From a checkpoint of a small spectrogram enhancement model.
Model: 4.07M parameters, log mel input, arch unet, norm batchnorm, activation relu, widths [64, 128, 256].
Training: muon at rate 0.0032, batches of 192.
Rows from block 2 of a small spectrogram enhancement model, named by matrix and row number. Rows with one number belong to one channel. Each number is 200 + 40 x the weight over its row's rms, rounded and kept within 0 to 999. All counts start at 0. After the name is the row's rms in percent of the matrix's.
After each channel's rows are labels from the 100 clips, of 14976, where the channel reaches its highest value: "responds to" is what is common among them. Only what is clearly more common there than usual is listed. The data: synthesised sound scenes: up to three everyday sounds over a background. In brackets: how many of the 100, against the usual share in percent.
# convs0: first 3x3 conv (model.mid.0.convs.0.weight, 256x256x3x3, each kernel summed), inputs 128-255
# convs1: second 3x3 conv (model.mid.0.convs.1.weight, 256x256x3x3, transposed, each kernel summed), outputs 128-255

convs0.246,100,239,208,220,190,262,293,183,143,242,146,158,201,117,196,237,187,200,187,218,205,237,175,220,206,247,129,193,264,179,120,210,237,227,112,187,179,165,186,194,221,247,165,262,232,190,192,212,166,232,252,220,217,206,179,172,198,232,271,153,196,203,211,199,244,190,250,197,195,253,241,197,213,232,175,105,189,210,271,183,200,126,180,150,122,156,165,251,254,236,227,215,157,273,136,200,254,174,189,198,231,260,171,225,204,237,243,138,170,258,170,182,236,235,172,255,153,225,234,204,159,195,223,200,150,235,182,261,213
convs1.246,104,184,132,167,203,152,94,158,182,162,202,118,201,243,212,216,175,193,209,124,196,187,239,174,160,186,246,194,162,153,194,242,136,182,206,120,208,216,186,208,204,208,178,262,203,262,141,249,185,265,215,160,144,216,214,212,201,213,153,230,232,220,230,130,170,166,100,176,179,147,235,247,226,121,163,203,205,155,163,220,218,212,235,238,197,172,186,183,157,188,209,254,181,177,230,183,232,240,273,259,132,141,224,219,213,296,110,172,240,217,219,199,173,199,260,160,168,202,199,201,209,234,199,168,201,146,233,168,173
responds to: vacuum cleaner (37 vs 5.9)

convs0.3,091,174,195,171,177,159,189,224,168,192,173,224,186,199,211,234,149,230,159,238,235,168,198,124,167,204,166,148,211,238,238,233,190,189,207,217,220,201,194,104,269,227,217,200,189,205,179,229,144,207,206,231,262,145,263,189,196,78,208,165,199,199,216,176,224,182,248,207,212,170,151,210,298,230,218,229,265,165,220,152,221,201,124,180,214,173,167,232,193,122,167,186,127,218,87,152,176,196,163,186,172,236,163,196,107,95,140,203,176,222,184,205,214,186,147,246,179,162,204,166,155,172,274,176,187,165,212,158,230
convs1.3,094,186,209,227,176,196,222,123,158,220,257,237,225,213,256,193,254,174,293,132,213,239,202,228,223,169,218,245,184,146,209,180,243,208,213,215,178,176,184,310,179,230,200,157,149,162,162,169,182,190,204,215,223,377,235,137,196,249,142,204,291,164,158,244,218,188,160,212,233,207,182,214,223,196,181,178,158,255,164,234,140,210,331,199,227,160,228,222,189,175,230,268,245,194,283,221,247,200,274,202,210,275,258,161,185,208,188,219,207,215,241,173,186,253,183,183,190,159,262,211,269,200,213,189,207,168,242,161,201
responds to: thin (high-pass) (49 vs 12.1); helicopter (38 vs 5.6); muffled (low-pass) (28 vs 11.7)

convs0.161,098,260,201,217,243,195,186,248,162,244,208,165,223,168,182,200,238,155,167,220,247,291,154,245,178,170,186,297,186,261,226,151,170,165,159,142,192,236,138,332,251,215,206,234,219,120,209,163,179,246,270,156,190,217,172,184,217,285,180,203,182,199,276,159,242,212,197,240,226,239,224,188,214,166,266,192,209,156,206,249,283,247,148,211,223,243,143,214,251,241,214,133,235,173,206,150,200,240,173,159,170,221,199,152,246,208,267,224,292,234,259,174,235,218,111,213,205,226,261,267,155,192,200,163,178,297,218,222,180
convs1.161,095,177,188,236,218,206,233,220,249,223,202,260,184,212,203,193,205,193,207,221,192,160,177,247,157,191,98,236,171,211,235,204,162,240,209,225,179,220,208,58,219,185,194,192,208,244,187,240,220,143,135,196,190,170,115,174,181,156,256,109,223,214,142,219,96,198,261,186,228,145,163,192,139,216,148,129,246,184,190,229,202,195,177,239,193,163,173,197,212,180,277,223,161,229,190,190,233,223,167,225,247,183,156,256,128,168,92,183,92,151,125,208,199,192,250,211,178,166,185,198,188,198,242,224,176,140,117,217,150
responds to: background: none (48 vs 22); thunder (47 vs 5.5); first sound: thunder (44 vs 2.8)

convs0.176,101,157,174,191,179,213,184,219,199,198,216,247,217,160,197,253,230,208,120,176,224,182,119,176,219,171,302,191,198,208,172,174,178,255,206,197,154,190,217,163,176,170,146,197,235,125,197,251,196,171,209,177,163,219,175,158,172,174,172,267,200,266,186,158,236,260,167,179,263,258,214,179,188,209,196,186,182,217,196,145,134,249,231,325,254,183,79,205,184,224,196,166,260,234,113,253,237,169,142,219,185,154,231,156,213,202,150,211,271,164,250,187,262,236,87,202,230,190,230,250,280,157,116,126,144,221,204,164,222
convs1.176,096,215,215,107,176,190,228,170,134,249,213,188,175,152,242,209,185,166,279,191,217,169,224,216,150,178,196,248,219,179,242,257,212,191,198,148,226,111,194,207,215,232,127,199,214,157,207,95,302,153,186,106,117,140,246,221,184,234,234,160,172,118,236,165,191,156,207,226,172,163,161,195,258,247,176,207,220,201,252,181,297,171,173,222,107,198,154,227,195,156,211,111,167,221,197,165,129,228,184,244,235,235,114,253,219,189,174,147,140,186,215,200,63,199,142,174,213,199,152,178,251,148,252,253,255,215,179,201,239
responds to: background: none (57 vs 22)

convs0.164,093,187,228,212,199,183,165,149,312,216,106,168,246,214,203,201,226,226,210,183,153,173,222,213,148,272,191,194,194,239,237,218,251,187,228,206,183,190,247,159,153,282,224,247,187,228,166,121,176,208,214,263,216,170,185,239,287,266,205,153,212,208,222,263,203,228,189,218,190,180,185,198,167,210,137,162,230,184,233,195,190,155,251,162,221,180,229,232,181,238,211,196,257,209,211,188,174,252,220,215,229,209,218,174,219,127,255,208,222,275,226,242,186,211,244,227,205,253,265,244,205,238,219,258,202,182,191,164,186
convs1.164,105,190,220,151,257,224,241,217,148,195,171,258,234,171,149,176,237,159,208,273,225,196,214,212,169,152,162,191,231,238,202,220,215,291,220,165,234,147,238,186,147,204,193,149,209,149,245,168,107,213,173,199,244,240,195,164,234,144,285,180,196,248,298,198,264,154,269,210,212,215,229,222,125,188,214,215,123,164,198,270,208,193,208,211,269,227,148,210,181,199,237,165,148,230,152,224,245,227,166,217,232,217,224,257,209,210,200,184,176,211,240,147,296,264,116,156,210,180,213,145,240,240,228,163,222,163,201,223,155
responds to: background: none (66 vs 22)

convs0.227,091,140,178,266,209,185,156,201,222,237,125,199,172,131,183,143,214,196,167,194,174,244,232,255,225,243,211,170,243,186,204,201,171,196,219,194,159,240,184,213,225,224,248,216,225,327,184,197,261,201,182,234,193,152,164,187,253,148,232,151,262,149,145,169,211,204,163,158,135,262,178,219,156,198,167,168,207,216,295,201,208,172,196,205,119,174,198,141,141,258,238,209,168,221,199,210,156,257,169,191,152,218,275,158,214,203,169,181,207,174,216,196,128,249,246,192,233,156,138,191,253,230,184,221,183,197,164,204,177
convs1.227,089,230,213,156,170,160,257,228,217,177,220,167,205,213,131,222,233,163,271,188,205,188,190,160,244,169,174,265,195,239,231,214,131,197,165,203,249,175,202,222,140,231,201,271,178,154,232,230,136,266,276,165,177,206,260,198,280,202,266,245,127,218,299,212,142,201,229,252,216,208,219,306,174,159,217,230,230,236,253,226,181,182,153,106,337,210,164,186,256,145,246,271,179,186,141,187,144,256,200,281,227,214,179,228,184,160,228,208,203,273,163,156,280,213,204,194,241,185,217,180,198,176,122,164,196,211,267,214,254
responds to: background: none (44 vs 22)

convs0.203,084,170,191,279,218,213,249,223,228,182,162,156,170,172,187,271,264,150,244,124,163,212,222,238,183,175,178,149,85,224,252,214,140,157,153,227,179,170,116,220,197,175,222,163,206,139,223,244,233,241,193,237,179,176,228,234,193,172,220,225,242,186,166,179,202,187,212,187,219,207,128,259,189,267,216,177,212,252,198,232,186,229,195,233,126,136,179,258,162,172,190,204,218,186,179,198,177,229,159,138,252,195,264,165,257,201,190,231,196,153,150,142,172,265,192,230,222,144,177,233,273,222,216,189,96,243,248,206,203
convs1.203,092,176,206,170,129,237,138,153,133,236,189,199,240,201,134,191,191,186,179,260,206,176,196,171,129,263,243,274,220,160,206,216,208,202,228,164,260,184,219,168,195,207,182,175,238,247,181,128,166,168,206,133,188,210,230,183,182,210,227,139,153,205,221,204,132,288,279,218,141,221,185,131,167,180,127,176,156,167,240,187,276,193,190,169,277,186,269,196,241,118,231,216,206,138,228,247,199,278,244,137,214,250,232,181,169,212,143,212,183,193,223,188,298,160,192,185,186,141,223,219,182,187,244,247,317,183,179,230,189
responds to: background: none (70 vs 22); door slam (30 vs 5.5)

convs0.87,084,272,171,211,244,204,138,215,192,264,247,209,227,196,246,185,198,220,165,203,178,249,150,193,184,156,139,175,281,259,200,160,107,200,229,202,189,157,171,159,229,220,209,175,212,220,211,165,160,235,169,168,164,218,263,214,180,218,162,241,295,152,141,174,153,159,202,228,181,140,156,189,217,176,170,230,269,175,199,200,233,154,212,259,230,187,203,152,194,219,223,212,280,156,215,152,179,225,177,289,298,227,201,170,216,121,206,220,304,179,258,191,177,231,138,290,164,163,171,278,236,188,236,200,97,259,263,209,204
convs1.87,091,191,260,180,130,247,306,201,227,186,174,193,206,120,153,187,266,238,198,266,199,238,166,172,248,180,177,201,210,168,219,250,179,224,176,125,175,212,222,255,168,131,208,134,232,185,207,243,258,251,245,247,204,148,148,243,218,190,189,140,205,248,181,122,131,206,198,176,135,212,222,189,221,239,186,190,183,193,172,235,241,215,209,203,189,249,198,161,190,202,243,208,179,211,147,233,189,263,279,200,170,256,195,228,211,174,179,237,221,134,222,230,291,227,257,124,128,226,146,171,212,224,120,138,244,147,242,151,235
responds to: explosion (27 vs 5.2)

convs0.191,111,250,226,125,171,132,193,190,173,208,159,177,207,197,208,236,232,178,241,238,194,200,229,258,259,195,204,190,187,288,173,147,182,245,137,207,234,194,278,207,214,192,202,200,141,176,209,218,187,148,197,176,163,118,200,265,189,237,171,162,181,152,234,234,238,137,209,207,192,218,131,239,241,150,175,189,258,253,221,164,266,156,147,198,105,160,182,135,216,145,175,191,165,164,161,205,161,172,161,139,200,170,200,174,199,175,172,276,191,213,183,214,258,217,306,222,198,154,142,189,130,113,198,171,163,178,192,257,224
convs1.191,097,182,189,204,199,259,222,296,169,220,200,283,240,158,202,177,190,228,163,203,244,269,185,169,163,218,185,234,211,172,195,261,212,141,217,182,219,170,112,174,198,256,140,221,207,216,221,297,189,226,181,242,198,299,203,201,203,180,159,258,154,218,176,233,202,259,280,222,187,224,232,235,204,230,217,218,58,203,257,269,199,177,180,216,217,157,212,257,210,195,197,190,201,208,234,228,183,285,197,231,240,197,265,216,167,247,163,207,254,208,171,156,230,196,122,213,186,261,246,128,224,150,186,220,264,234,207,215,214
responds to: church bell (28 vs 5.2)

convs0.200,092,279,184,205,184,204,154,178,258,219,210,219,223,207,168,309,277,152,229,204,219,231,241,220,220,161,162,263,181,157,243,196,150,167,256,152,223,171,231,266,99,191,193,193,163,234,167,206,235,119,174,213,305,252,165,176,219,190,188,184,182,201,213,192,184,158,189,208,209,232,167,319,153,198,232,257,205,223,188,220,227,185,179,143,222,242,183,222,152,276,180,162,254,99,143,189,158,260,192,209,108,182,164,224,92,286,176,236,235,225,183,257,261,202,177,197,227,253,209,208,233,172,193,192,199,193,205,172,185
convs1.200,105,149,144,204,208,190,286,236,252,153,190,233,227,166,201,162,141,244,224,199,161,216,202,252,170,157,180,192,162,272,269,219,133,155,176,213,158,236,174,141,268,264,194,275,206,121,223,208,166,177,173,221,186,260,219,244,186,173,251,231,205,242,185,223,240,211,239,170,162,137,229,139,232,184,134,229,181,202,156,227,222,88,190,230,148,200,177,154,159,149,212,252,164,261,271,246,242,275,183,166,295,164,148,178,155,202,139,168,139,196,228,202,195,290,244,180,216,195,216,181,248,233,135,201,239,243,253,222,221
responds to: church bell (35 vs 5.2); thin (high-pass) (33 vs 12.1); first sound: church bell (32 vs 2.6)

convs0.144,093,226,254,244,281,171,162,184,254,210,203,148,205,224,199,199,180,242,220,149,266,293,165,182,216,149,175,222,218,231,203,186,230,212,227,192,171,250,255,215,130,233,201,209,227,172,236,143,81,187,230,185,215,268,244,133,204,193,202,245,272,231,144,226,205,236,163,174,169,184,152,160,225,171,190,163,303,216,175,260,239,243,191,223,159,165,197,93,159,200,196,296,215,228,239,174,200,177,195,138,201,202,223,166,143,226,262,227,230,198,197,168,171,174,218,147,167,255,184,135,211,234,187,217,140,146,178,282,213
convs1.144,113,239,263,185,205,191,257,183,181,217,191,196,213,190,255,229,223,152,180,321,146,135,241,244,179,215,155,175,222,248,249,214,101,157,163,186,294,160,140,157,248,199,174,154,168,267,216,169,343,133,242,281,151,208,195,196,214,200,230,151,127,227,233,185,204,166,235,188,212,168,223,189,164,190,192,211,166,162,233,254,209,176,236,210,121,226,138,195,180,254,193,164,129,173,164,200,205,206,203,211,186,170,245,232,185,217,210,312,214,238,207,169,176,185,101,212,286,172,198,323,113,179,179,210,223,198,219,146,152
responds to: background: none (61 vs 22)

convs0.208,097,223,226,170,214,188,185,203,201,173,185,156,167,243,218,207,176,200,250,163,188,251,220,225,246,206,236,187,267,163,211,290,126,191,164,163,224,98,157,172,179,168,186,255,139,207,167,235,218,218,256,236,107,146,244,262,181,245,142,220,163,236,177,243,155,180,203,306,157,134,254,221,228,186,160,215,252,292,244,177,143,231,219,261,162,191,269,167,164,252,136,210,146,145,171,237,150,204,225,183,189,157,213,156,154,201,192,242,177,216,242,202,235,219,220,224,185,282,214,155,182,177,193,269,167,178,172,215,208
convs1.208,117,117,186,186,212,179,180,161,173,264,150,240,228,238,181,204,193,156,204,198,198,171,225,227,222,168,256,194,136,212,191,224,242,172,216,299,239,219,146,187,259,176,163,227,184,216,209,198,220,157,130,234,205,214,181,156,195,234,177,241,192,77,201,221,219,167,194,114,231,172,95,225,175,195,247,242,252,227,165,164,212,186,240,245,191,207,156,183,128,195,257,190,203,241,205,229,200,192,148,208,139,169,171,284,209,180,129,189,278,132,288,234,143,171,197,212,214,241,191,208,209,188,210,119,247,220,259,189,148
responds to: church bell (37 vs 5.2); first sound: church bell (32 vs 2.6); chatter (31 vs 5.9)

convs0.74,088,199,141,119,175,176,156,184,262,126,175,215,195,225,173,167,259,215,193,178,174,182,230,234,218,183,193,163,168,194,171,176,226,249,205,186,203,183,246,155,223,199,205,226,163,232,177,177,236,230,184,215,207,217,224,208,204,208,276,172,189,177,256,267,175,238,186,163,202,179,185,244,198,169,238,220,235,147,185,92,83,224,200,245,236,342,249,224,265,153,245,164,158,194,175,212,177,256,282,173,152,162,192,260,179,194,170,225,177,165,245,224,211,214,225,167,173,222,209,224,258,167,212,176,186,188,181,149,255
convs1.74,080,158,247,223,292,121,183,139,152,211,165,214,245,194,250,233,170,153,197,224,163,216,204,225,210,251,214,189,238,137,228,223,175,162,152,179,138,196,206,199,275,184,189,181,210,160,215,171,227,138,214,127,195,171,157,197,136,156,154,221,215,251,157,209,249,194,194,135,232,251,194,118,159,226,179,208,206,234,228,278,255,188,226,95,199,108,219,198,114,131,181,183,248,160,190,242,157,182,173,143,227,259,175,154,165,204,223,221,201,227,194,144,195,184,161,244,156,188,205,202,225,222,205,220,245,162,180,152,179
responds to: background: none (47 vs 22)

convs0.181,105,198,200,179,144,161,227,172,183,183,189,170,222,174,230,225,114,150,184,257,238,227,175,207,248,243,239,220,161,188,259,171,161,182,182,214,339,221,195,253,263,199,110,114,174,223,252,129,253,147,201,145,220,177,265,250,234,157,169,198,168,188,197,219,223,94,182,156,218,214,153,224,210,160,184,211,282,182,201,231,231,172,237,218,158,248,151,204,226,125,185,177,120,136,243,261,157,259,112,157,199,80,180,233,229,198,187,180,152,247,233,205,123,177,228,296,212,217,150,242,195,252,208,173,216,214,186,181,206
convs1.181,098,220,188,259,178,237,209,315,241,257,182,170,197,179,209,200,229,264,193,167,195,145,219,219,169,135,240,214,129,221,107,192,238,185,234,219,165,154,211,222,215,199,207,268,246,157,210,285,194,217,199,218,236,210,124,198,142,206,257,223,190,185,174,250,294,226,133,147,189,234,203,193,193,265,207,193,108,250,177,186,204,204,215,176,254,180,181,181,184,265,151,181,177,215,237,166,193,223,225,170,196,218,202,213,192,240,179,216,208,182,170,231,262,218,173,170,150,218,178,184,229,171,178,150,144,146,227,216,187
responds to: church bell (69 vs 5.2); first sound: church bell (65 vs 2.6)

convs0.237,098,180,184,191,227,144,162,194,190,173,235,206,187,191,246,229,210,265,160,180,224,226,164,210,199,199,235,165,252,149,213,183,276,159,145,238,217,265,274,218,190,282,179,184,160,238,240,145,170,196,166,270,201,202,192,179,89,163,239,301,183,234,175,239,153,229,196,207,217,159,178,187,173,226,210,226,237,192,184,207,173,183,201,146,200,168,267,252,201,173,224,195,143,154,182,163,177,232,232,195,171,204,247,215,97,227,237,167,189,195,263,177,214,151,132,173,163,172,173,233,211,247,180,210,254,213,181,161,189
convs1.237,095,150,245,248,147,192,257,212,162,195,235,202,191,237,182,198,193,159,188,224,219,190,245,213,210,208,88,231,138,178,217,131,175,281,186,184,173,303,250,203,214,120,179,162,257,227,183,161,240,157,171,159,253,223,239,139,197,228,125,203,128,211,158,198,216,203,217,150,202,168,174,167,189,223,193,191,247,259,219,225,133,217,185,299,203,197,111,164,141,200,239,222,246,200,229,207,149,174,198,200,259,221,200,203,147,219,216,174,163,206,204,232,185,202,208,184,173,201,162,178,286,90,220,239,206,197,294,201,232
responds to: thin (high-pass) (30 vs 12.1)

convs0.28,099,217,145,246,157,295,157,239,166,217,193,171,281,192,229,203,202,193,250,181,187,181,163,173,236,221,226,163,193,214,179,246,151,195,204,212,147,235,167,191,235,173,220,176,316,152,189,201,169,284,195,210,222,199,203,202,168,232,221,206,230,177,242,236,122,175,176,233,283,165,155,215,263,189,179,185,181,195,150,183,315,194,177,218,278,163,206,138,201,186,307,196,244,177,182,193,307,239,151,253,207,315,199,170,180,177,238,207,197,203,220,175,188,199,195,249,170,250,258,135,207,179,228,141,241,219,173,192,227
convs1.28,108,230,204,167,227,303,245,202,267,237,213,161,156,168,183,118,192,213,154,241,240,165,160,258,195,158,207,196,201,126,191,224,160,230,199,176,224,226,200,147,115,208,167,130,203,166,254,237,247,184,231,224,212,162,121,205,214,177,209,131,243,206,123,167,136,175,146,239,149,255,186,225,146,235,154,182,195,218,167,196,174,257,218,221,175,227,167,177,228,191,141,172,231,289,240,200,136,193,229,214,216,237,204,197,240,235,239,199,244,235,207,189,197,209,275,161,215,226,244,225,230,195,266,161,120,152,129,200,197
responds to: explosion (46 vs 5.2); first sound: explosion (36 vs 2.6)

convs0.160,105,185,178,107,196,227,172,232,207,222,212,128,174,163,230,215,209,232,180,238,197,162,256,182,134,254,177,207,154,231,237,132,260,254,123,195,192,272,129,225,282,189,204,195,189,184,149,214,148,196,215,187,177,211,126,234,177,194,158,200,173,201,160,211,202,181,194,156,140,183,182,93,198,198,242,188,205,169,233,160,234,153,152,233,168,100,196,193,193,146,188,234,161,146,229,202,175,189,254,155,168,254,222,171,162,176,149,232,197,266,215,185,195,212,221,220,171,188,219,187,182,186,207,156,237,151,177,248,217
convs1.160,098,156,138,154,203,196,161,234,155,174,187,208,170,215,201,206,245,232,226,152,198,161,200,191,172,210,231,212,179,149,203,251,174,163,232,212,205,144,152,231,200,216,178,213,176,143,158,228,194,203,166,211,197,292,223,184,154,166,205,200,244,114,202,247,248,160,213,226,278,165,231,264,244,191,166,203,180,216,191,241,121,264,286,137,259,230,213,232,224,179,240,259,232,197,168,205,234,151,184,172,176,153,187,199,235,190,206,202,181,210,216,246,212,145,271,246,128,273,203,206,206,163,167,217,239,185,230,174,182
responds to: church bell (39 vs 5.2); first sound: church bell (32 vs 2.6)

convs0.32,095,294,148,233,207,158,153,227,241,270,207,236,180,145,222,172,177,254,283,189,235,211,165,245,247,181,209,163,260,165,173,187,199,171,131,283,218,221,210,166,138,199,176,208,122,250,173,207,168,216,180,251,245,190,225,212,180,287,263,158,124,127,216,236,227,169,205,158,165,220,272,315,198,237,244,235,246,219,188,227,225,250,248,242,145,226,149,163,243,244,221,257,220,240,172,195,178,171,209,143,193,225,190,218,230,226,162,223,165,189,212,168,269,188,175,229,277,207,226,228,157,248,170,186,202,166,193,192,248
convs1.32,097,182,182,203,200,207,300,192,303,175,181,156,183,189,188,187,163,205,181,211,244,167,173,131,195,242,206,280,235,169,254,242,113,188,208,132,161,243,191,220,183,201,184,235,216,172,296,209,205,157,184,201,154,190,220,270,183,176,131,201,158,278,216,183,159,280,260,241,151,156,209,101,169,177,191,183,127,221,204,172,160,201,163,194,239,198,176,111,186,149,213,169,209,87,185,195,213,212,182,182,237,167,182,202,158,233,174,133,188,213,271,218,177,194,288,107,183,227,249,180,247,190,230,175,197,160,171,243,161
responds to: vacuum cleaner (47 vs 5.9); thin (high-pass) (35 vs 12.1)

convs0.56,105,175,216,156,169,251,202,257,211,176,232,147,191,202,197,251,173,190,142,182,145,200,215,195,201,126,157,153,209,112,217,189,217,152,221,166,223,250,189,187,185,265,215,174,179,181,223,244,233,150,208,191,183,184,166,186,234,241,189,248,202,166,171,190,299,177,186,155,187,205,196,163,222,147,129,283,194,181,187,184,204,192,188,199,150,167,198,90,149,203,243,235,101,245,246,165,188,198,273,134,197,136,201,167,126,169,245,238,216,247,192,193,218,193,188,190,132,199,190,242,190,167,227,230,233,160,235,217,196
convs1.56,095,270,188,244,202,207,184,195,211,177,222,240,242,199,235,189,182,232,260,109,202,172,262,188,252,196,218,180,142,131,154,131,164,301,145,306,197,207,210,172,234,217,228,300,207,167,220,236,167,179,233,237,199,282,196,201,159,128,133,82,255,218,191,199,165,165,231,159,194,118,217,150,258,276,232,200,213,235,286,189,162,189,228,122,253,231,199,215,209,251,239,173,206,190,162,245,200,174,214,189,160,237,201,242,236,263,156,205,219,187,214,231,231,164,177,202,266,195,218,202,281,229,189,248,217,179,205,167,219
responds to: church bell (26 vs 5.2)

convs0.88,106,177,239,275,210,147,167,203,191,301,190,234,180,130,209,244,211,163,155,162,245,146,224,182,244,168,99,209,231,175,167,251,157,202,123,262,271,208,169,238,108,179,117,150,343,183,193,219,192,176,146,219,181,231,217,140,150,222,219,172,206,206,189,162,157,222,178,194,179,291,205,239,177,166,237,229,211,165,189,240,179,175,169,232,166,170,232,195,229,177,176,170,123,222,170,168,250,186,140,117,178,216,203,204,172,225,241,148,210,231,287,165,269,285,224,209,213,217,255,156,190,134,125,132,146,183,128,218,184
convs1.88,091,199,147,207,171,249,232,206,187,152,222,124,257,203,208,220,189,251,225,114,226,213,140,189,164,277,170,179,213,161,222,173,178,187,154,106,174,134,190,215,203,275,289,194,145,164,215,200,201,201,174,197,256,176,180,188,261,160,189,167,167,175,204,270,206,220,206,277,231,237,206,146,217,162,202,237,175,196,272,179,277,220,225,212,228,169,190,249,154,120,159,177,188,170,170,137,188,173,177,193,300,190,172,201,229,241,154,183,255,149,176,229,180,192,190,178,172,147,204,238,207,177,210,131,243,231,167,219,299
responds to: vacuum cleaner (35 vs 5.9)

convs0.222,084,254,238,201,272,196,155,209,194,251,288,203,188,170,241,236,218,149,148,189,165,296,204,217,198,172,188,210,213,246,133,243,237,115,162,180,168,227,165,153,206,114,251,198,240,210,233,156,157,218,196,122,167,155,219,140,223,203,187,143,273,225,224,113,200,191,191,188,223,214,187,134,260,148,135,226,221,236,179,256,248,175,180,147,230,205,166,203,140,202,209,240,154,130,226,202,195,196,136,248,228,299,185,148,209,150,219,214,213,120,203,235,157,196,171,211,228,202,265,215,227,235,303,169,195,210,219,179,212
convs1.222,095,200,188,239,126,305,242,167,199,212,192,246,159,217,194,123,186,204,195,219,202,121,142,186,153,189,177,183,168,189,202,211,134,335,225,191,204,152,220,194,215,178,232,179,219,207,187,286,255,201,199,200,223,200,154,272,229,196,233,181,177,129,247,212,139,186,210,200,157,203,223,277,177,198,186,194,268,221,159,219,187,208,191,256,186,167,238,157,215,226,161,233,224,295,128,223,195,212,241,188,146,218,159,227,267,243,254,262,228,250,192,237,292,226,251,201,183,208,147,160,172,145,166,201,122,228,198,151,232
responds to: explosion (37 vs 5.2); first sound: explosion (31 vs 2.6); thunder (26 vs 5.5)

convs0.137,106,263,177,222,216,213,171,213,208,210,148,216,203,276,209,238,172,188,179,228,233,237,230,191,221,174,227,223,179,228,198,243,193,199,213,185,230,196,255,204,172,252,213,259,273,163,157,165,220,276,248,183,268,201,263,194,247,199,158,104,176,171,213,186,218,221,160,196,181,265,203,253,264,223,244,137,216,212,182,226,292,206,181,146,226,221,164,224,158,150,251,230,195,215,220,141,147,143,235,184,205,149,135,216,183,172,186,246,169,177,192,183,229,204,223,207,208,235,252,185,235,191,231,220,198,123,167,201,229
convs1.137,116,273,195,224,181,203,273,247,245,173,157,190,147,91,167,165,164,308,178,244,262,196,122,196,141,224,163,211,183,204,189,224,164,179,226,230,160,292,227,171,190,124,232,151,220,175,230,227,237,222,206,95,236,171,104,242,156,174,244,209,217,198,119,175,151,204,203,153,238,178,175,172,229,198,149,218,168,169,223,163,187,218,182,210,246,184,212,121,171,206,227,231,196,206,161,204,146,245,128,170,262,196,193,130,162,172,211,154,165,238,225,128,177,125,201,202,224,145,152,207,135,196,166,138,136,207,278,244,151
responds to: thin (high-pass) (45 vs 12.1)

convs0.119,097,153,192,189,195,166,163,139,171,203,203,243,165,158,157,159,210,228,237,188,225,158,209,181,293,167,267,132,216,184,225,153,194,236,197,143,234,221,238,208,118,149,211,194,166,269,197,124,169,72,191,169,224,212,242,181,172,170,199,206,147,165,185,237,203,206,216,298,208,134,262,304,195,175,164,216,169,176,117,227,196,237,243,147,123,209,238,160,168,284,213,200,247,192,176,216,233,167,205,219,136,118,255,204,168,153,207,167,170,230,205,210,197,216,204,199,197,206,231,167,198,236,125,197,222,99,226,239,204
convs1.119,106,272,219,171,185,161,316,235,239,172,214,195,250,159,226,166,176,248,168,259,197,236,221,140,174,273,172,233,230,228,200,333,215,215,152,138,191,249,218,206,186,229,172,195,200,163,280,229,222,259,185,168,144,200,176,199,231,141,232,150,123,202,182,196,189,206,275,199,187,165,152,94,168,201,255,240,258,203,183,162,136,200,132,204,217,171,169,200,193,120,222,209,228,264,211,233,165,296,115,193,309,167,147,220,222,185,200,169,247,166,199,181,202,197,216,145,251,179,170,236,210,172,161,185,226,171,154,230,148
responds to: vacuum cleaner (42 vs 5.9)

convs0.4,093,160,213,159,76,235,249,207,191,170,191,210,255,182,200,199,167,244,239,193,186,227,171,274,234,283,221,138,205,155,149,206,229,228,231,222,192,283,210,232,192,202,175,204,226,280,162,144,209,204,229,198,230,196,216,249,217,176,180,166,172,163,216,198,122,291,181,198,218,173,207,184,222,198,242,179,248,221,202,123,196,282,292,207,245,294,191,230,266,115,168,191,193,283,222,220,202,168,146,122,162,282,163,159,247,212,202,178,213,184,212,217,170,125,198,247,119,199,164,245,226,231,118,218,214,213,201,238,154
convs1.4,101,229,185,203,189,181,267,241,219,248,147,205,208,205,189,194,178,180,237,215,327,198,202,122,174,166,263,276,221,153,180,215,189,174,184,229,202,200,172,177,126,207,216,205,179,167,220,146,167,168,140,183,193,174,130,192,171,155,186,299,143,191,232,201,169,188,218,224,201,207,151,155,185,212,209,181,236,134,216,237,122,192,96,137,214,214,228,158,200,284,180,223,221,202,200,186,217,262,174,256,284,183,195,237,174,186,214,199,148,187,191,230,186,190,223,174,207,279,247,210,203,223,214,263,162,182,178,239,234
responds to: explosion (36 vs 5.2); first sound: explosion (30 vs 2.6)

convs0.175,119,256,177,167,161,241,202,206,174,226,155,263,166,279,229,157,197,222,183,229,254,143,187,170,215,153,207,251,176,304,146,210,201,210,197,199,179,172,206,250,143,148,212,208,233,198,197,239,218,153,186,152,179,201,228,216,217,208,161,202,118,141,220,244,165,187,171,196,221,187,137,229,206,185,288,169,221,248,204,206,330,186,158,168,100,205,209,209,229,186,131,200,158,236,184,159,229,146,189,178,177,246,214,147,226,186,180,159,157,229,185,195,172,203,179,126,269,238,243,219,186,64,183,230,191,188,149,164,242
convs1.175,105,219,243,217,191,146,213,205,186,201,215,233,221,140,211,224,195,207,216,216,272,251,162,209,180,156,227,225,214,137,203,191,238,123,218,177,207,213,169,118,226,235,174,214,260,189,132,213,196,208,220,233,290,255,255,171,163,243,165,215,220,244,197,173,202,241,187,146,111,255,214,73,202,316,198,198,220,110,196,152,189,221,211,139,270,212,255,186,154,172,255,175,208,101,216,234,129,228,127,246,189,226,174,229,147,236,180,231,199,198,216,214,209,204,149,211,227,168,236,129,162,213,221,235,253,180,188,204,224
responds to: thin (high-pass) (42 vs 12.1); explosion (36 vs 5.2); first sound: explosion (32 vs 2.6)